config.toml
encoder_arch = "swin"
model = "segmentation model"
dataset = "drawn human figures in many poses"
train_examples = 195000
image_size = 48
crop_scale_min = 1
horizontal_flip = false
color_jitter = 0.2
num_classes = 7
encoder_norm = "rmsnorm"
encoder_norm_position = "pre"
encoder_activation = "gelu"
encoder_mlp_ratio = 6
encoder_head_dim = 64
encoder_fused_qkv = true
encoder_bias = "all"
encoder_qk_norm = true
encoder_parallel_block = false
encoder_inner_norm = false
encoder_drop_path = 0.1
encoder_patch_size = [2, 2]
encoder_depths = [4, 4, 4]
encoder_widths = [80, 160, 320]
decoder_norm = "batchnorm"
decoder_activation = "silu"
decoder_widths = [48, 96, 96, 96]
decoder_blocks_per_level = 1
decoder_block = "basic"
decoder_dropout = 0.05
decoder_attention = false
decoder_upsampling = "pixel_shuffle"
init = "trunc_normal_002"
residual_init = "zero_last"
optimizer = "soap"
beta2 = 0.999
learning_rate = 0.0026
beta1 = 0.95
shampoo_beta = 0.95
eps = 1e-08
precondition_frequency = 10
max_precond_dim = 512
one_sided = false
adamw_lr_other_params = 0.0017
max_grad_norm = 5.0
max_steps = 5300
batch_size = 48
epochs = 1.3
lr_schedule = "wsd"
decay_fraction = 0.4
final_lr_fraction = 0.05
warmup_steps = 100
weight_decay = 0.5
adamw_weight_decay_other_params = 0.01
Rows from block 10 of the encoder of a small segmentation model, named by matrix and row number. Rows with one number belong to one neuron. Each number is 128 + 32 x the weight over its row's rms, rounded and kept within 0 to 255. All counts start at 0.
After each neuron's rows are labels from the 100 images, of 14976, where the neuron reaches its highest value: "responds to" is what is common among them. Only what is clearly more common there than usual is listed. The data: drawn human figures in many poses.
# fc1: MLP up (encoder.blocks.10.mlp.fc1.weight, 1920x320), inputs 0-159
# fc2: MLP down (encoder.blocks.10.mlp.fc2.weight, 320x1920, transposed), outputs 0-159

fc1.679 [141 116  82 132 162  90  82  66 122 144 117 106 134 144  87 147 116 147 125 169 140  65  69 103 146 158 115 145 171 112  98 172  88  68  90 172 129 136  80 190 159  91 100  81 136 130  90 136 121 103 101  58 128 109 149 132 125 162 102 139 154 168  75  97 151  89 138  93 142  90 107 178 144 113 149 115 109 175 157 111  96 106 179 188 176  64 171 112  86 149 143  77  86 154 168 112 110 123  92 117 114  93 115 103 154 111 117  82  76 109 170 162 132 182  56 142 141 149 115 114  98 161 130  97 150 114 148 147 132 130 102 106  87 161 231 162 177  76 140 117 151 104 120 205 154 203 167 123 104 121 148  78 125 120 185 187  99 161 152 161]
fc2.679 [116 144  96 148 135  86 165 116  70 100 132 169 151 145 157 113 133  93 114 106 146 178 139 170 130 122  93 110 118 187 202  84 162 145 130  96 132 147 114 122 133 186 137 162  97 171 195 138 123 105 111 136 111 159 119  93 122 125 140 104  79  97 126 138 138 172 104 111 152 169 126  95 119 138 114 149 116 117  85 166 141 136 130 101  88 115 120 182 146  94 108 133 158 107 118 123 116  58 143 111 147 160 119 142  90 118 115 141 172 142 105 133 126  78 132 127 105 104 144 165 149 106 112 140 119 108 144 156 153 111 153 131 169 142  65 100 107 130 127 122 129 150 177 136 115 111 156 158 162 131  85 185 140 141  66  83 152 118  96 106]
responds to: thin

fc1.304 [115  77 165 147 159 135 163  67 100 127 122 156 115  91 167 161 104 132 165 110 121 168  72  82 146 126 130 148 141 124 138  81 211 146 136 103 121 153 106  98 151 144 155 171 131  80  91 136 169 123  88 140 176 181 155 157 106 171 120 147 138  99 106 112 155 111 104 116 144  80 131 113 152 109 125  73  94 125 169  96 128 119 179 125 175  97 159 140 127 121 114 191 169 165 125 169 192 108 138 229 156 147 127 113 177 133  91 117 133 134 186 125 179 174 120 103 173 141 163 118 140 157 196 161 157  57 102 155 133 114 103 159  78 105 108 101 123 148 160  98 107 129 177 124 103 191 146 149 135 110  82 115 122 186 151  67 133 155 124 152]
fc2.304 [110 153 119 152 158 134  99 106 149 143  98  91 130 137 138 135 111 106 113 110 160 143 166 154 182 166 168 104 140 139 129 143 132 144 175 154 134  86 127 158 120 126 138 124 107 114 167 124 126 165 194 128  86 133 102 143 166 142 153 104  94 134 166 174 172 115 120 119 144  99 158  98 101 153 125 146 143 136 138 118 105 109 130 185  93 132 113 104  97  92 161 121 139  96 149 102 109 116 161  38 161  79 116 101 130 144 126  89 132 133  76 139  99 108 113 169  76 112 118 112 153 126 107 122  84 120 102 126  99 118 141 104 166 169 192 107 159 132 146 165 165 145 117 161 164 119 132 121 138 156 146 163 105 110  77 129 163  87  99 144]
responds to: thin; handstand

fc1.640 [118 152 155 102 139 113 151 109 126 108 127 107 108  98 131  93 150  96 153 136  86 132 172  86 121  95  82 163  89 134 138 167  71  91 162 108 128  72 159  92 159 134 212 141 139 150 100 150  99 135 152 109  84 150  97 154 137  70 129 133  85 140 170 158 193 163 173 123  99 120 169 174 168  77  88 110 128 108  85 123 136  83 137 105  88 146 135  98  98 163  39 179 180  44 195 172  96 144 156 182 108 122 130 136 145 118 176 182 165 134 170 104 145 102 182 164 105 143 139 179 106  99 120 103 122 117 101 151 100 141 148  97 143 102  43  96 125 132 129 125  95 164 142 122 140 103 123  95 105  96  35 126  46 128 147 149 105  90 113 125]
fc2.640 [109 111 145 147 113 128 102 162 118 119 125 131 117 118 103 129 165 159  88 107 171 127  86 128 139 119 168 123 175 115 121 124 178 120 128 173 115 145 127 145  73 116  58  92 127 132 159 139 152 151 129 131 142 125 144 116 143 161 103 129 123 123  96 108 130 120 142 166 107 101  81 125 143 124 100 169 131 145 154 134 154 150 108 103 179 171 126 134 152  95 158  84  94 172 107 119 147 107 181  80 130 113 155 123 143 112 140 155 136  83 111 121 120 102  81 117 121 141 157  84 162  95 145 102 129 171 133 147 129 124 104 197 134 128 138 167 124 107 117 141 116  70 145  89 117  98 114 125 138 154 161 129 150 150 118 122 116 194 149 132]
responds to: arms up

fc1.155 [121 126  96 124 134 124 137 124 125 112  95 105  56 160 110 128 126 100 149 113  67  78 135  58 158 109  79  82 164 121 109 136 155  90 107 121 113 112 143 136 219 162 171 125 147 142 100 181 144 128 164 105 136 104  98  67 131  52 140 158 202 128  93 145 175  98 181  89 130  97 116 122 101 103  96  98 142 166  83 104 140 138 114 101 162 143 143 129 141  85 133 140 123 101 149  85  92 176 120 132 126 153  98 125 118 100 193 110 114 137  97 145 125 114 121 104 122 112 155 152 175 128 119 157 137  87  77 142 122 124 168  96 120  62  61 129 140 135 126 129 127 156 162 136 146 126  91 140  94 154 124 144  89 117 146 144 109 128 122 156]
fc2.155 [167 135 142 152 129 138 130 116 142  86  93  76 131  70 119 112 166 139  83 126 157 200 128 149  75 131 145 166 155 144 128 131 140 106 155 137 146 167 114 166  58  96 107 132 105 120 138  78 102 143  79 129 154 135  78 145 150 145 118 116  73 129  90  99 134 169 115 104  83 151 100 113 144 130 105 130 138  99 144 128 146 113 118 101  99 117 134 134 112 132 150 119 141 140 115 185 108 121 186 159 158  98 136 157 147 153  96 147 128 136 107 119 146 148 142 172 120 143  71  91  37  77 115  99 114 177 158 123 147 133  95 137 147 152 182 139 132 138 172 106 159  99 105 165 127 106 151 107 132 132 107 154 131 148 127 106 156 148 128 153]
responds to: handstand

fc1.761 [135 140  77 192 118 109 149 139  94 108 137  97 147 170 181 141 161 113 125 125 109  64  95  79 116 167  63 129  82  88  99 163  92  91 149 111 132 104 117 139 124 123 142 128 132 142 125 115 102 148 134  71  71  96 186 106 101 115 101 131 118 123 105 123 133 123 137 108 113 121 168 158 193  97  96 157 165 117 118 188 150   0 123 147 138 158 148  94 162 154 100 143 156  79 150 184  90 131 155 175 126  72 131 113 102 112  90 100 140 126 202 137 106 116 159 155 121 169  86 144  70 142 166 156 126 131 167 183 137 137  80 124 106  93 123 101 151  96 156 121 111 129  98 150 178  96 138 153 131  93 134 150  66 129 166 124 174 115  83 149]
fc2.761 [141 135 160 118 103 139 106 125 149 121 108 137 131 121 120 108 130 141 131 119 152 127 148 155 138  90 149 132 151 131 175  99 158 127 147 151 132 127 110 118  80 132 120 139 113 125 110 141 150 114 139 135 116 105 113 139 147 113 114 135 117 123 130 132 109 116 135 130 146 158  96 121  99 107 111 158 102 120 114 121 133 169 125 117 131 150 146 154 132 114 164 114 113 143 125 126 156  49 192 121 130 160 112 161 161 119 109 123 129 113  70 141 139  97 111  96 135 104 178 126 152 126 135  89 118 112 123 146 115 105 141 142 136 152 135 120 128 112 120 155 134 130 142 101 120 138 130  85 142 146 175 126 147 134 116 134 119 129 150 130]
responds to: thin

fc1.719 [147 106 127 191 175 109 135 153 139 158 141 164 111 149 132 104  94 148 146 128  97 110 116 133 165  94 108 148 114 139 159 136 125 135 124 110 144 108 145 190 187 145 138 182 198 133 127  84 196 148 203 140 176 108 125 137 131 178 130 173 154 137  93 107 108 119 142 151 129 143  84 112 159 111 111 108 168 150 114 121 132 129 143 135 172  80 129  95 122 149 143 133 139 148 109 143 107 181 146 157 173 144 152 129 127 127 138  75 184 110 137 131  65  80 117 136 145  91 144 192 141 131 151 165 166 154  60 155 124  55 144 127  78  94 136 175 150 110 167 123 132 134 198 140 163 107 140  39 109 181 119 161 143 132 181 119 154 160 148 132]
fc2.719 [162 149 154 125 148 148 127 121 147  82  71  97 158 124 145 126 181 119 106 100 151 148 171 106  88 124 137 144 145 136 108 123 127 127 138 161 146 154 120 132  84 111 112  94 119 145 130 131 135 123  72 115  92 124 123 151 143 115 144  75 106 145 172 153 117 157  73 131 113 138 129 113 133 124 145 165 108 103 137 131 145 113 115 128  95 141 108 183 143 109 112  99 121 131 115 126 174  66 150  80 113  97 124 184 144 152 132 120 121 109  87 149 129 125 136 160 136 126 132 114 137 137  97 115 100 110 140 126 145 142 152 160 139 164 150 112 118 142 121 107 154 108  90 138 109 145 110 185 118  81 169 119 140 112  99 139  98 113 134 132]
responds to: arms up; handstand

fc1.372 [136  92 131 141  48 130 167 130 151 182 158 149 136 112 128 222 138 112 173  81  92 129 129 163 154 163 125 133  82 184 124  65 173 170  97  92 157 143 144 117 114  91 127 158 133 134  59 197 152 148 180 179 125 114 159 110 126  79  96  96 116 112  97 120 111 131  71 149 174  77 190 135 148 115 140 173 106 143 159 146 180 179 106 152 123 118 155  79 150 129 109 165 184 136  89 150 157 129 128 135 167 150 159  51 133 144 131 172 106 146 156 133 142 143 134  97 144 115 145  88 205 112 140 149 164 148 108 130 114 136 115 117 136 142  74  85 139 162 123 153 100 117 125  70 125 138 161 143  95 202 121 147 133 152 146 108 160 142 158 123]
fc2.372 [133 180  91 168 141  64  79 108 191 142  59 133 203 149 132 103  95 144 111 112 115 146 114 138 138 117 137 126 152 123 140 175  86 139 113 171 123 122  91 127 131 154 134  72 100  94  95  59 107 155 106 179  75 110  75 122 131 188 128 130 173 155 184 184 121 124 128 101 119 114 119 119  99 140 131 124 118 120 143  94  73 107 112 145 135 166 145 174  59 125 192 168 148 114 150  54 131 113 143 101 112 133 107 155 128 126 112  41 109 150 102 120 129  97 120 207 134 153 140 148 126 159 130  99  78 105 107 143 124 117 121  74 127 115 156  91 152 121 163 111 202 164 106 181 139 111 122 130 127  91 180 158  93 115 149  94  95 136  74 147]
responds to: star jump

fc1.657 [ 74 106  79  77 120  87 155 175 126 119 102 138 103 140 136  86 155 114  87 113 152  91 138 117 158 109  52 122 132 121 110 171  85 106  92  97  69  89 158 134 161 122 197 133 162 123 149 102 103 129 113 125 120 129 124  83 106 111 163 131 148 120 159 183 137 118 159 124 104 142  98  97 143  98  85 103  82 163 163 171 133 112 113  83  76 171 106 109 138 113 132 149 109  25 197 137 119 130 126 180 129 117 126 145 121 123 122 147 116 155 128 112 145 130 168 134  94 145  88  98 108 125 117  99  72 141 172 154 118 119 158  64 108  48  99 155 101 148 149 120 201 123  85  84 157 113 131 114 105 137  65 144 105  90 139 151 123 112 142 149]
fc2.657 [153 134 152 114 113 191  94 152  81  95 118 101 101  86 154 166 186 158 113 140 150 148 127 118 122 119 183 159 137  93 133 120 150 106 140 149 144 137 147 145  89  93  67 150 127 159  92 115 157 147 143  83 147 119 136 140 143 130 109 124 129 110 105  96 150 153  96 129 116 140 109 135 108 146 132 175 144  74 114 116 165 162 119 137 169 164 134 112 144 136 141  92  78 203 104 155 130 143 189  88 167  85 109 127 141 101 124 140 107  92 113 103 137 147  78 120 120 128 148 134 132 143 117 197 164 163 108 197 155 118 118 180 111 123 181 157 161  82 100 129  99  92 143 158 142 126 132 126 114 164 132 170 147 141 116  61 100 162 126 135]
responds to: arms up

fc1.236 [140 152  92 156 178 104 161 148  91 108 110 132 206 168 167 131 141 110  97 134 101 108 138  69 123 147  81 186  73 106 121 140 120 104 118 131  93  85 124 131 158 118 151 135 117 125 137  52 123 157  91 124  94 185 145 146 140 142 105 141  87 122 122 176 151 127 130  65 116 155 137 168 197  76  93  88 133  87 137 166 116  46 119  97 166 120 118 111 159 137 127 128  92  85 203 173 123 158 171 176 140 113  99 140 145  88 135 124 163 114 203 125 152 144 159 145 148 152  90 118  47 115 145 120 151 132 161 186 105 137  95  92 112 104  94 136 136  86 120 121 119 136 137 159 199 103 139 121 133 110  90 140 117 139 188 140 164 148 140 133]
fc2.236 [144 135 154 126 120 149  98 119 114 118 140 115 115 123 108 130 162 139 130 127 159 114 114 153 138 115 143 113 152 145 170 120 178 136 152 143 139 121 117 110  81 141 115 121 122 143 136 163 163 139 144 102 123 100 126 135 131 123 128 150 112 129 119  95 125 123 142 137 126 127 110 104 105 123 122 160 119 148 100 122 150 147 128 133 105 158 134 124 120 114 135 119 122 168 102 135 123  65 164 100 136 141 125 153 147 105 112 146 134 114  85 153  94  79  97 115 126 112 170 112 179 115 133 107 128 109 136 133 127 112 142 179 116 144 133 100 118 132 136 149 107 128 156 129 104 139 132 125 135 140 150 132 126 130  97 100 122 129 121 106]
responds to: arms up

fc1.489 [136 137 117 150  86 143  85 112 146 183 158 123 137 154 167 180 102 138 130 112 115 143 119 120 116 135 170 135 114 181 117  66 192 156 115 102 165 130 101 129  83 130 146 165 130 118  94 179 109 152 157 179 117 136 158 144 129  66  91  84  76 138 119  98 126 124 119 139 176 119 196 192 122 162 170 146 135 135 160 160 185 143  93 191 153 102 146 150 122 193 126 143 145 146 141 131 126  57 138 110 145 147 135  68  73 135 109 131  99 155 172 145 152 136 117 109 103  99 138  78 173 135 183 154 130 127 171 157 122 137 141 131 146 189 106 120 162 139 145 105  98 109 115 150 131 116 127 174 106 165 115 140 135  74 109  91 168 125 170 150]
fc2.489 [ 86 135 113 138 148  88 112 100 170 153  99 149 183 113 129 126 103  98 142 126 148 128 119 171 193 127 148  76 126 132 106 167  82 160 179 168 133  61 134 122  98 153 170 110  89 113  79  86  85 107 112 131 141 109  90 154 155 176 105 107 195 113 125 194 101 115 104 156 128 158 175 113 140 121 142 138  93 186  90 110  88  99 125 141 110 182 106 130 126  58 163 145 144  88 166 109 109 116 166 139 171 196  95 174 166 132 129  70 109 107 122 101 131 106 149 161 144 114 163 153 120 120 136  73  82 115 116  74 106 131 185 129 118 130 161  30 139 123 151 140 104 132 154 141  98 157 107 132 149  77 184 150 127 128 123 169  87 117  71 120]
responds to: star jump

fc1.435 [111 166 118 154 145 136 115 104 119 108 141 121 149 172 164 105 178 145 138 164 129  69 131  46 124 135 120 121 137 101 126  88  99  98  96 150 116 113 122 128 196 163 149 125 152 120 122  98 133 166  67 154  78 138 124 114  83 124 123 192 178 173 113 118 151 180 139 116 104 128 131  95 173 134 112  82 107 183 148 150 137 113 124 126 151 102 111  97 110 192 141 133 114  92 112 115 143 197  87 161 158 147 131 109 132 114 181  74 144 146 191 150 126 176 129 161 132 121 149 138  79 157 144  98 165 168 156 122  87 115 125  88  84  96 128 193 126  78 166 115 105 164 159 195 179 153 103 149 141 100  45 132 115  91 147 101 153 151 108 132]
fc2.435 [144 112 159 140 113 119 143 124 126 113 102  95 129 108 109 123 153 114 108 118 141 159 127 139 126 125 138 134 136 157 140 119 152 144 165 132 146 135 112 140  81 143 102 132 102 144 133 126 136 108 128  90 144 130 121 157 152 143 120 100  73 117  85 127 137 105 132 136 129 151 109 113 134 105 128 171 117  98 120 127 153 139 130 137 120 110 116 137 135  90 126 101 139 136 125 150 125  84 177 123 137 121 115 142 144 137 119 140 139 118  91 128 129 111 136 113 124 113 128 123 124  99 105 125 130 124 125 116 148 124 150 166 125 165 141 113 119 154 134 119 123 120 122 122 102 133 152 139 142 145 133 127 144 155  95 122 129 112 151 132]
responds to: handstand

fc1.537 [137 163 135 107 115 134 122 108 115 157 102 106 108 163 129 167 130 144 180  81 143 132 129 151 108 155 192  90 200 140 122  89 126 151 132 111 113 144 112 151 156  95 133 119  84 128  99 207 115 105 165 121 137 124 151 143  78 101 106 123  73 133 108  89 115 132  92 117 194  82 105 188 100 147 134 136  74 158 141 128 173 150  86 167 146  74 126 135 130  75 117 121 183 184 138  86 144  78 117 186 158 160 106  77 116 157 189  89 134 153 109  91 106 172 115  94  69 128 130 125 164 174  76 174 168 114  94 108  99 133 124 150  95 206 198 126 122 108 120 149  98 138 113  89 123 145 102 169 154 140 132 135 132 103 124 136 158 176 100 179]
fc2.537 [138 118  61 194 195  82 150 124 164 143 121 111 128 137 168 136  94 117  77 128  94 186 131 160 152 100  93 113  94 131 170 158 135 134 134  96 151 108 108 154 155 123 166 154  64  94 120  70  79 172 106 169 101 116  47  96 180 134  82 113 147 148 175 132 149 110 150 139  83 146 148  81 182 170 134 115 120 127 141 117  95 116 142 141  98 145 156 133 135 102 145 161 104  79 155 145  47 111 161 132 111 139 127 177 141  98  87 109 100 131 104 136 179 153 143 179 158 127 101 132 101 102 153 107 112 128 109 123  92  98 184  74 182 147 116  83 177 146 163  90 165 127 158 207 119 140 199 143 138 112 151 173 117 141 134 114  54  87 121 106]
responds to: walking

fc1.203 [111 106 139  68 176 161 137  66 125 101 185 130  99 116  95 121 174  90 143 181  56 115 112  49 128 130 108 150 104  77 139 106 131  61 156  99 159  88  91  99 112 122 132 108 120 112  91 110 136 152 134  66 107 112 215 120 115 142 124 137  96 112  97 151 175 168 156 111 109 144 142 118 140 135  97 113 155 114 172  92 119 142 180 150 152 161 161 103 186 195  64 151 165  98 105 163  88 156 135 197 112 123  86 111 188 131 126 102 144 154 166 109 140 136 199 167 138 112 144 136 162 133 125 147 167 183 169  89 145 104 147 127  79 129 120 123 118 157 123 107 106 169 123 134 172 187 153 156 124  76  94 118  68 149 132 149 174 118 156 120]
fc2.203 [152 156 129 183 101 104 125 102 114 161 106 116 134 117 124 127 124 135  65  87 173 156  86 148 108 106 146 116 165 138 152 134 165 149 123 128 128 140 125 156 113 156 113 134 119 116 131 144 123 129 134 144 133 159  52 137 145 161 117 141  85 149 107 125 149 110 137 142  87 137 137 142 142 140 147 166  95 114 102 157 123 135 130 134 116 125 110 165  99  57 174 127 145  92 149 134 142  96 162 104 147 159 127 143 149 118 140 122 126 124  95 119 124 133  94  92 153 124  99  98 121 101 137  85 114  87  90 122 127 126 139 170 151 144 138 105 134 142 139 148 116 109 138 144  99 136 142 141 163 159 132 115 169 138 120 130  98 160 131 107]
responds to: grey trousers

fc1.21 [117 140  80  98 114 137 160  76 157 143 182 169 137 130  98 199 144 107 159  98  99 128  55 138 162  78 129  97 121  92 153  93 138 145 112  66 151 145 119 158 135 119 122 130 118 111 107 144 133 124 172 133  95 133 147  95 145 111 135 100 151 118 154 104 126 109 117 152 137  81 141 137 159 139  72 128  85 108 133 151 205 176 127 147 130 117 201 115 154 161 116 132 194 189  46 108 122 188  94 142 161 170 137  85 109 134 124 147 126 155 147  54 146 161 145 107  97  86 110 128 199 127  87 166 158 216 161 176 103 116 148 113 117 190 120 122  97 176 159 118 114 116 181  89  96 150  90 153 139 136  85 199 166 112 140 155 141 180 160 128]
fc2.21 [157 129 129 199 154  59 109 153 183 165  78  82 154  76 124 100 103 104 102  78 119 176 143 146 110 143 149 137 162 141  66 160 111 126 141 188 113 104 125 121 118 142 142  97 109 109 109 113 104 152  72 129  74 101  81 163 170 172  95 130 131 156 116 161 150 134 149 149 100 126 144 158 119 133 207 141 104 122 143 114 102  86 123 152 137 138  74 163  71  71 168 135 147  74 155 121 159  77 199 116 129 142 107 188 116 140 142  73 122 140  86 142 109 112 124 177 140 151 122 121  96 152 129  92 107  94  68  89 132 161 150 134 166 114 163  79 138 157 147 119 142 129 102 183 105 137 144 163 105 135 177  96 109 126 114 128  84 130 108  90]
responds to: stocky

fc1.430 [149 143  89 143 162 109  87 106  79 133 140  80 154 160 123 140 142  83 105 125 103  68  96  76 144 148 117 154  59 103 133 141 118  92 129 112 101 101  81 146 154 168  93 108 140 113 120  97 139  99  87 127  78 163 144 108 148 154 104 141 145 130 119 121 168 120 111 133 122 122 135 149 145 115 101  82 148  64 146 121  85  47 109 132 181 121 161 127  53 139  86 123 107 125 157  96 150 217 137 154 137  37 112 153 107  46 173 117 134 136 144 126 115 115 152 119 214 119  94 129  63 117  95 160 180  98 146 176 114 130 104 130  92  78 119 122 179  72 122 126 152 149 141 168 162 118 181 152 105 108 137 152 144 156 181 125 150 163 143 123]
fc2.430 [147 126 129 166 104 128 132 126 116 126 117 155 113  85 102 125 136 157 148 115 130 118 148 184 123 136 125 129 158 151 180 116 161 149 145 144 124 142 129 112  91 143 138 116 111 168 140 169 147 144 140 136 131 100 118 124 132  96 115 147  96 130 110 121 102 133 157 115 149 158  90 113 105 113 117 166 115 145  89 124 173 171 130 137  80 131 116 123 143 101 141 142 153 152 104 140 114  54 152  91 152 168 118 121 175 144  93 137 155  87  88 135  99  93 125 111  98 102 155 104 188 100 147  97 110 141 130 102 126 118 114 147 155 150 142  96  73 128 157 122 116 118 148  97  91 104 134 120 140 152 122 115  99 137  95 124 148 118 121 134]
responds to: arms up

fc1.734 [ 80 152  92 130 187  77 115 181  95 105 117 128  78 152 145 147 134 132 108 141 177  66 103 157 141 106  65 140 165 135 177 140 131 109  91  81  94 110 196  91 167 159 163 156  95  79 152  97 113  76 132 147 112 110 178  55 148 105 105 128 120 109 164 142 118  93 152 142 136 173 107 146 131 142 105 136  52 170 122 178  72 142 104  85  97 135  78 145  77 104 166 111  92 102 189 120 109 138 109 174 118 129 112 124 113  62 139 143 131 127  64 149 147 143 122 135 131 202 109  79 112 128 131  84  93 110 183 124 140 136 180  85 121 108 150 109 111 141 111  73 144 103 113 125 136 143 154 114  78 146 101 171 177  59  96 117 126 100 134 142]
fc2.734 [ 68 105 123  83 129 216 131 150  95 110 102 115 115 125 147 139 165 166 141 162 126 143 168 109 142 151 162 129  86 118 113 152 107 126 142 103 144 124 129 148 101  80 163 154 156 202  72  88 138  95 150  95 147 154 164 154 120 128 140 115 172 131 116 102 128 173 121 115 146 127 142 112 119 127 110 137 155 133 106  98 163 139 112 150 133 187 162  99 174 138 108 133 105 151  74 143 125  97 146  75 148  79 124 144 150 142 113 136  67 142 154  51 143 137 110 106 116  96 117 170 135 147 102 180  93 199 140 189 186 142 129 148 106 121 146 147 142 100 130 126  66 133 177 154 192 106 103 150 142 124 142 147 122 139 116  82 147 140 118 155]
responds to: thin

fc1.754 [155  92 104 170 175  94 167 126 165 112 136 141 124 140 150 191 127  85 146 150  71  78 112 103 148  92  85 161  68 118 154 166 115  94 150 137 121 141 115 165 189 187 116 143 174 156 106 151 193 138 175 112 106 145 113 136 108 155 139 126 170 144  70  85 105  86 141 186 105 123  81  77 141 110  75 114 187 115 116 128 182 146 132 120 176  87 150 128 117 119 121 137 146 150  84 145 127 184 115 185 136 142 148 143 171 143 161 125 138 102 186 173 110 101 162 132 168 106 134 147 133 158 154 140 175 132  80 171 122  65 120 148 100 134 103 132 129  79 166 133 124 155 177 119 139 131 150  90 103 124  93 168 155 175 219 146 131 169 126 122]
fc2.754 [158 143 148 160 143 138 108 155 134 133  59 130 136 110  91  85 135 105 122  94 164 151 170 149  94 176 145 110 194 174  98  94 111 143 139 149 120 127 132 129  99 110 137 109 113 116 169 100 140 113  90 130  97 120 170 148 145 121 134 114 101 147 169 150 143 171  75 100 141 114 107 119 122 114 131 143 101 111 149 144 126 120 118 105 123  97 133 154 106  91 131 103 152 135  89 129 187  76 148  51 142 105 133 141 104 119 114 103 161  86  78 148  92  95 125 152 100 122 134 128 120 113 101  96 109 145 118 110 125 184 119 153 143 133 107 125 102 150 135 121 203 100 126  95 106 118  74 144 162 134 154 104 147 126  34 146 139 145  94 127]
responds to: stocky

fc1.227 [135 143 112 116 104 148 119 104 160 168 144 104 137 149 154 197 110 144 133  99 127 127 109 144 139 133 174 110 133 145 101  55 184 154 129 115 158 158 126 102 130 101 127 126  76 150 112 188 166 111 158 152 128 138 149 112 136 101 118  87  80  98 114 101  90 115 103 133 191  76 133 194 126 156  99 118 123 123 154 169 183 151  92 164 131  99 118 111 163 128 133 170 159 143 136 103 125 131 139 172 157 174 133  83 141 125 139 113 110 161 105  95 166 167 123 133 139  80  78  97 190 182 121 171 179 114 111 185 137 119 173 108  88 168 115 129 118 165 104 132 118 109 100 107 164 146 120 156 127 168 154 176 144 135 133 103 157 176 176 164]
fc2.227 [159 122  72 164 146 100 110 129 167 160 125 127 131 120 146 123 101 126 133 121  81 155 149 154 118 128 126  87 156 142 180 181 110 112 169 157 148  77 116 153 128 153 145 106  98 107  98  94  92 153 102 139 123 101  52 135 162 146  86 165 168 116 128 131 136 114 150 139  61 152 180  76 131 150 177 126 129 168 100  84  98  93 144 111 131 160 105 126  89  74 170 162 132 105 155 145  73 114 142 114 174 152 123 187 151  97 104  62 125 113 115 126 113  91 143 138 138 130 148 109  97  93 147  61 117 135 113  78  55 109 162 141 157 144 168  56 140 142 177 105 144 124 183 187  92 132 148 158 125 105 161 134  97 128 131 132 107 158  52  80]
responds to: walking

fc1.704 [161 112 100 111 126 142 138 173 146 173 140 151 161 122 129 118 181 116 118  79 108  96 130  73 156  85 120 104 121 100 103 127 127 167 115  95 100 121 175  97 158  76 153 147 195 112 114  98 121 188 100 132 155 158 137  95 143 180 146 115 111 126 103 168  95 154 117 139 167 138 134 101 163 127 123 114  85 135 169 171 155 110 109 126 134 108 124 130 165 135 118 171 100 115  88 132 147 186  67 135 162  94 137 168 109 114 152 138 170 170 122  99 133  98 195 141 133 106 101 116 115 139  88 164 168 134 150 135 134  95 111  53  60  39  82 136 118 158 154 103 163 137 138 147 159  51 158 126  99 165 117 147 131 137 188 107 207 160 158 133]
fc2.704 [147 140 173 159 110 125 103 141 137  87 112 101 124  92 115 114 149 149 126 121 117 155 116 154  73 126 169 161 134 103 117 137 123 120 154 159 168 120  96 133 110 134 121 108  91 124 112 119 156 143 126 122 121  66 107 147 132  97  97 128 134 148 109 107 150  97 140 117  95 147  74 128 129 117 128 160 133 107  90  79 148 129  95 132 101 157 100 144 103 109 126 136 124 159 154 137 122  78 192 122 143 127  94 129 162 134 117  92 136 108  97 143 109 130  91 140 141 141 148 113 104 123 140 103 113 117 120 134 121 163 122 181 156 155 146 119 126 135 121 125  65 128 117 151 130 146 130 152 108 135 130 151 114 111 118 145 103 112 131  91]
responds to: arms up

fc1.147 [101 164  82 114 162 122  84  92  94  97 159 124 196 142 154 141 179 135 140 125 123  58 124  91 150  99 109 136  85  78  93 162 130  93 105 134  71  93 138 142 171  99 153 164 146 113 162  75 123 149 108 138  76 116 140  88 127 133 134 133 137 131 109 136 181  70 152  95 132 125 101 138 163 114 151  76 119 110 111 169 132  54 176 107 178  88 140 127 118 139 110 139 104  99 161 189  88 194 121 149  96  95 104 174 114 131 137 100 141 183 168 125 164 112 152 148 151 143  97 126  69 123 104 118 153 122 163 183 113 136 126 107  83 115  93 110 156  83 152  93 149 147 121 145 182 126 166 134 136  90  50 131  88 145 211 142 168 128 150 153]
fc2.147 [154  94 131 141 121 124 128 157 110 105  99 113  87  94 117 128 129 119 101 118 145 134 130 158 107 119 125 124 158 152 181 113 139 121 158 130 151 108 120 109 114 123 113 105  89 162 151 167 146 107 114  96 167 121 112 141 148 103 124 142  84 113 105 111 130 132 129 121 119 150 121 120 111 138  98 168 134 117  92 123 148 149 114 120 103 165 115 132 126 100 117 114 109 146 115 131 136  75 193 120 162 133 123 147 161  99 136 147 160 102  84 136 100  88 103 123 114 124 155 119 155  83 143 100 136 153 138 132 122 123 130 188 139 148 138 123 102 108 119 131  96 104 183 152  95  97 158 128 129 146 144 133 117 130  85  94 110 159 130 113]
responds to: arms up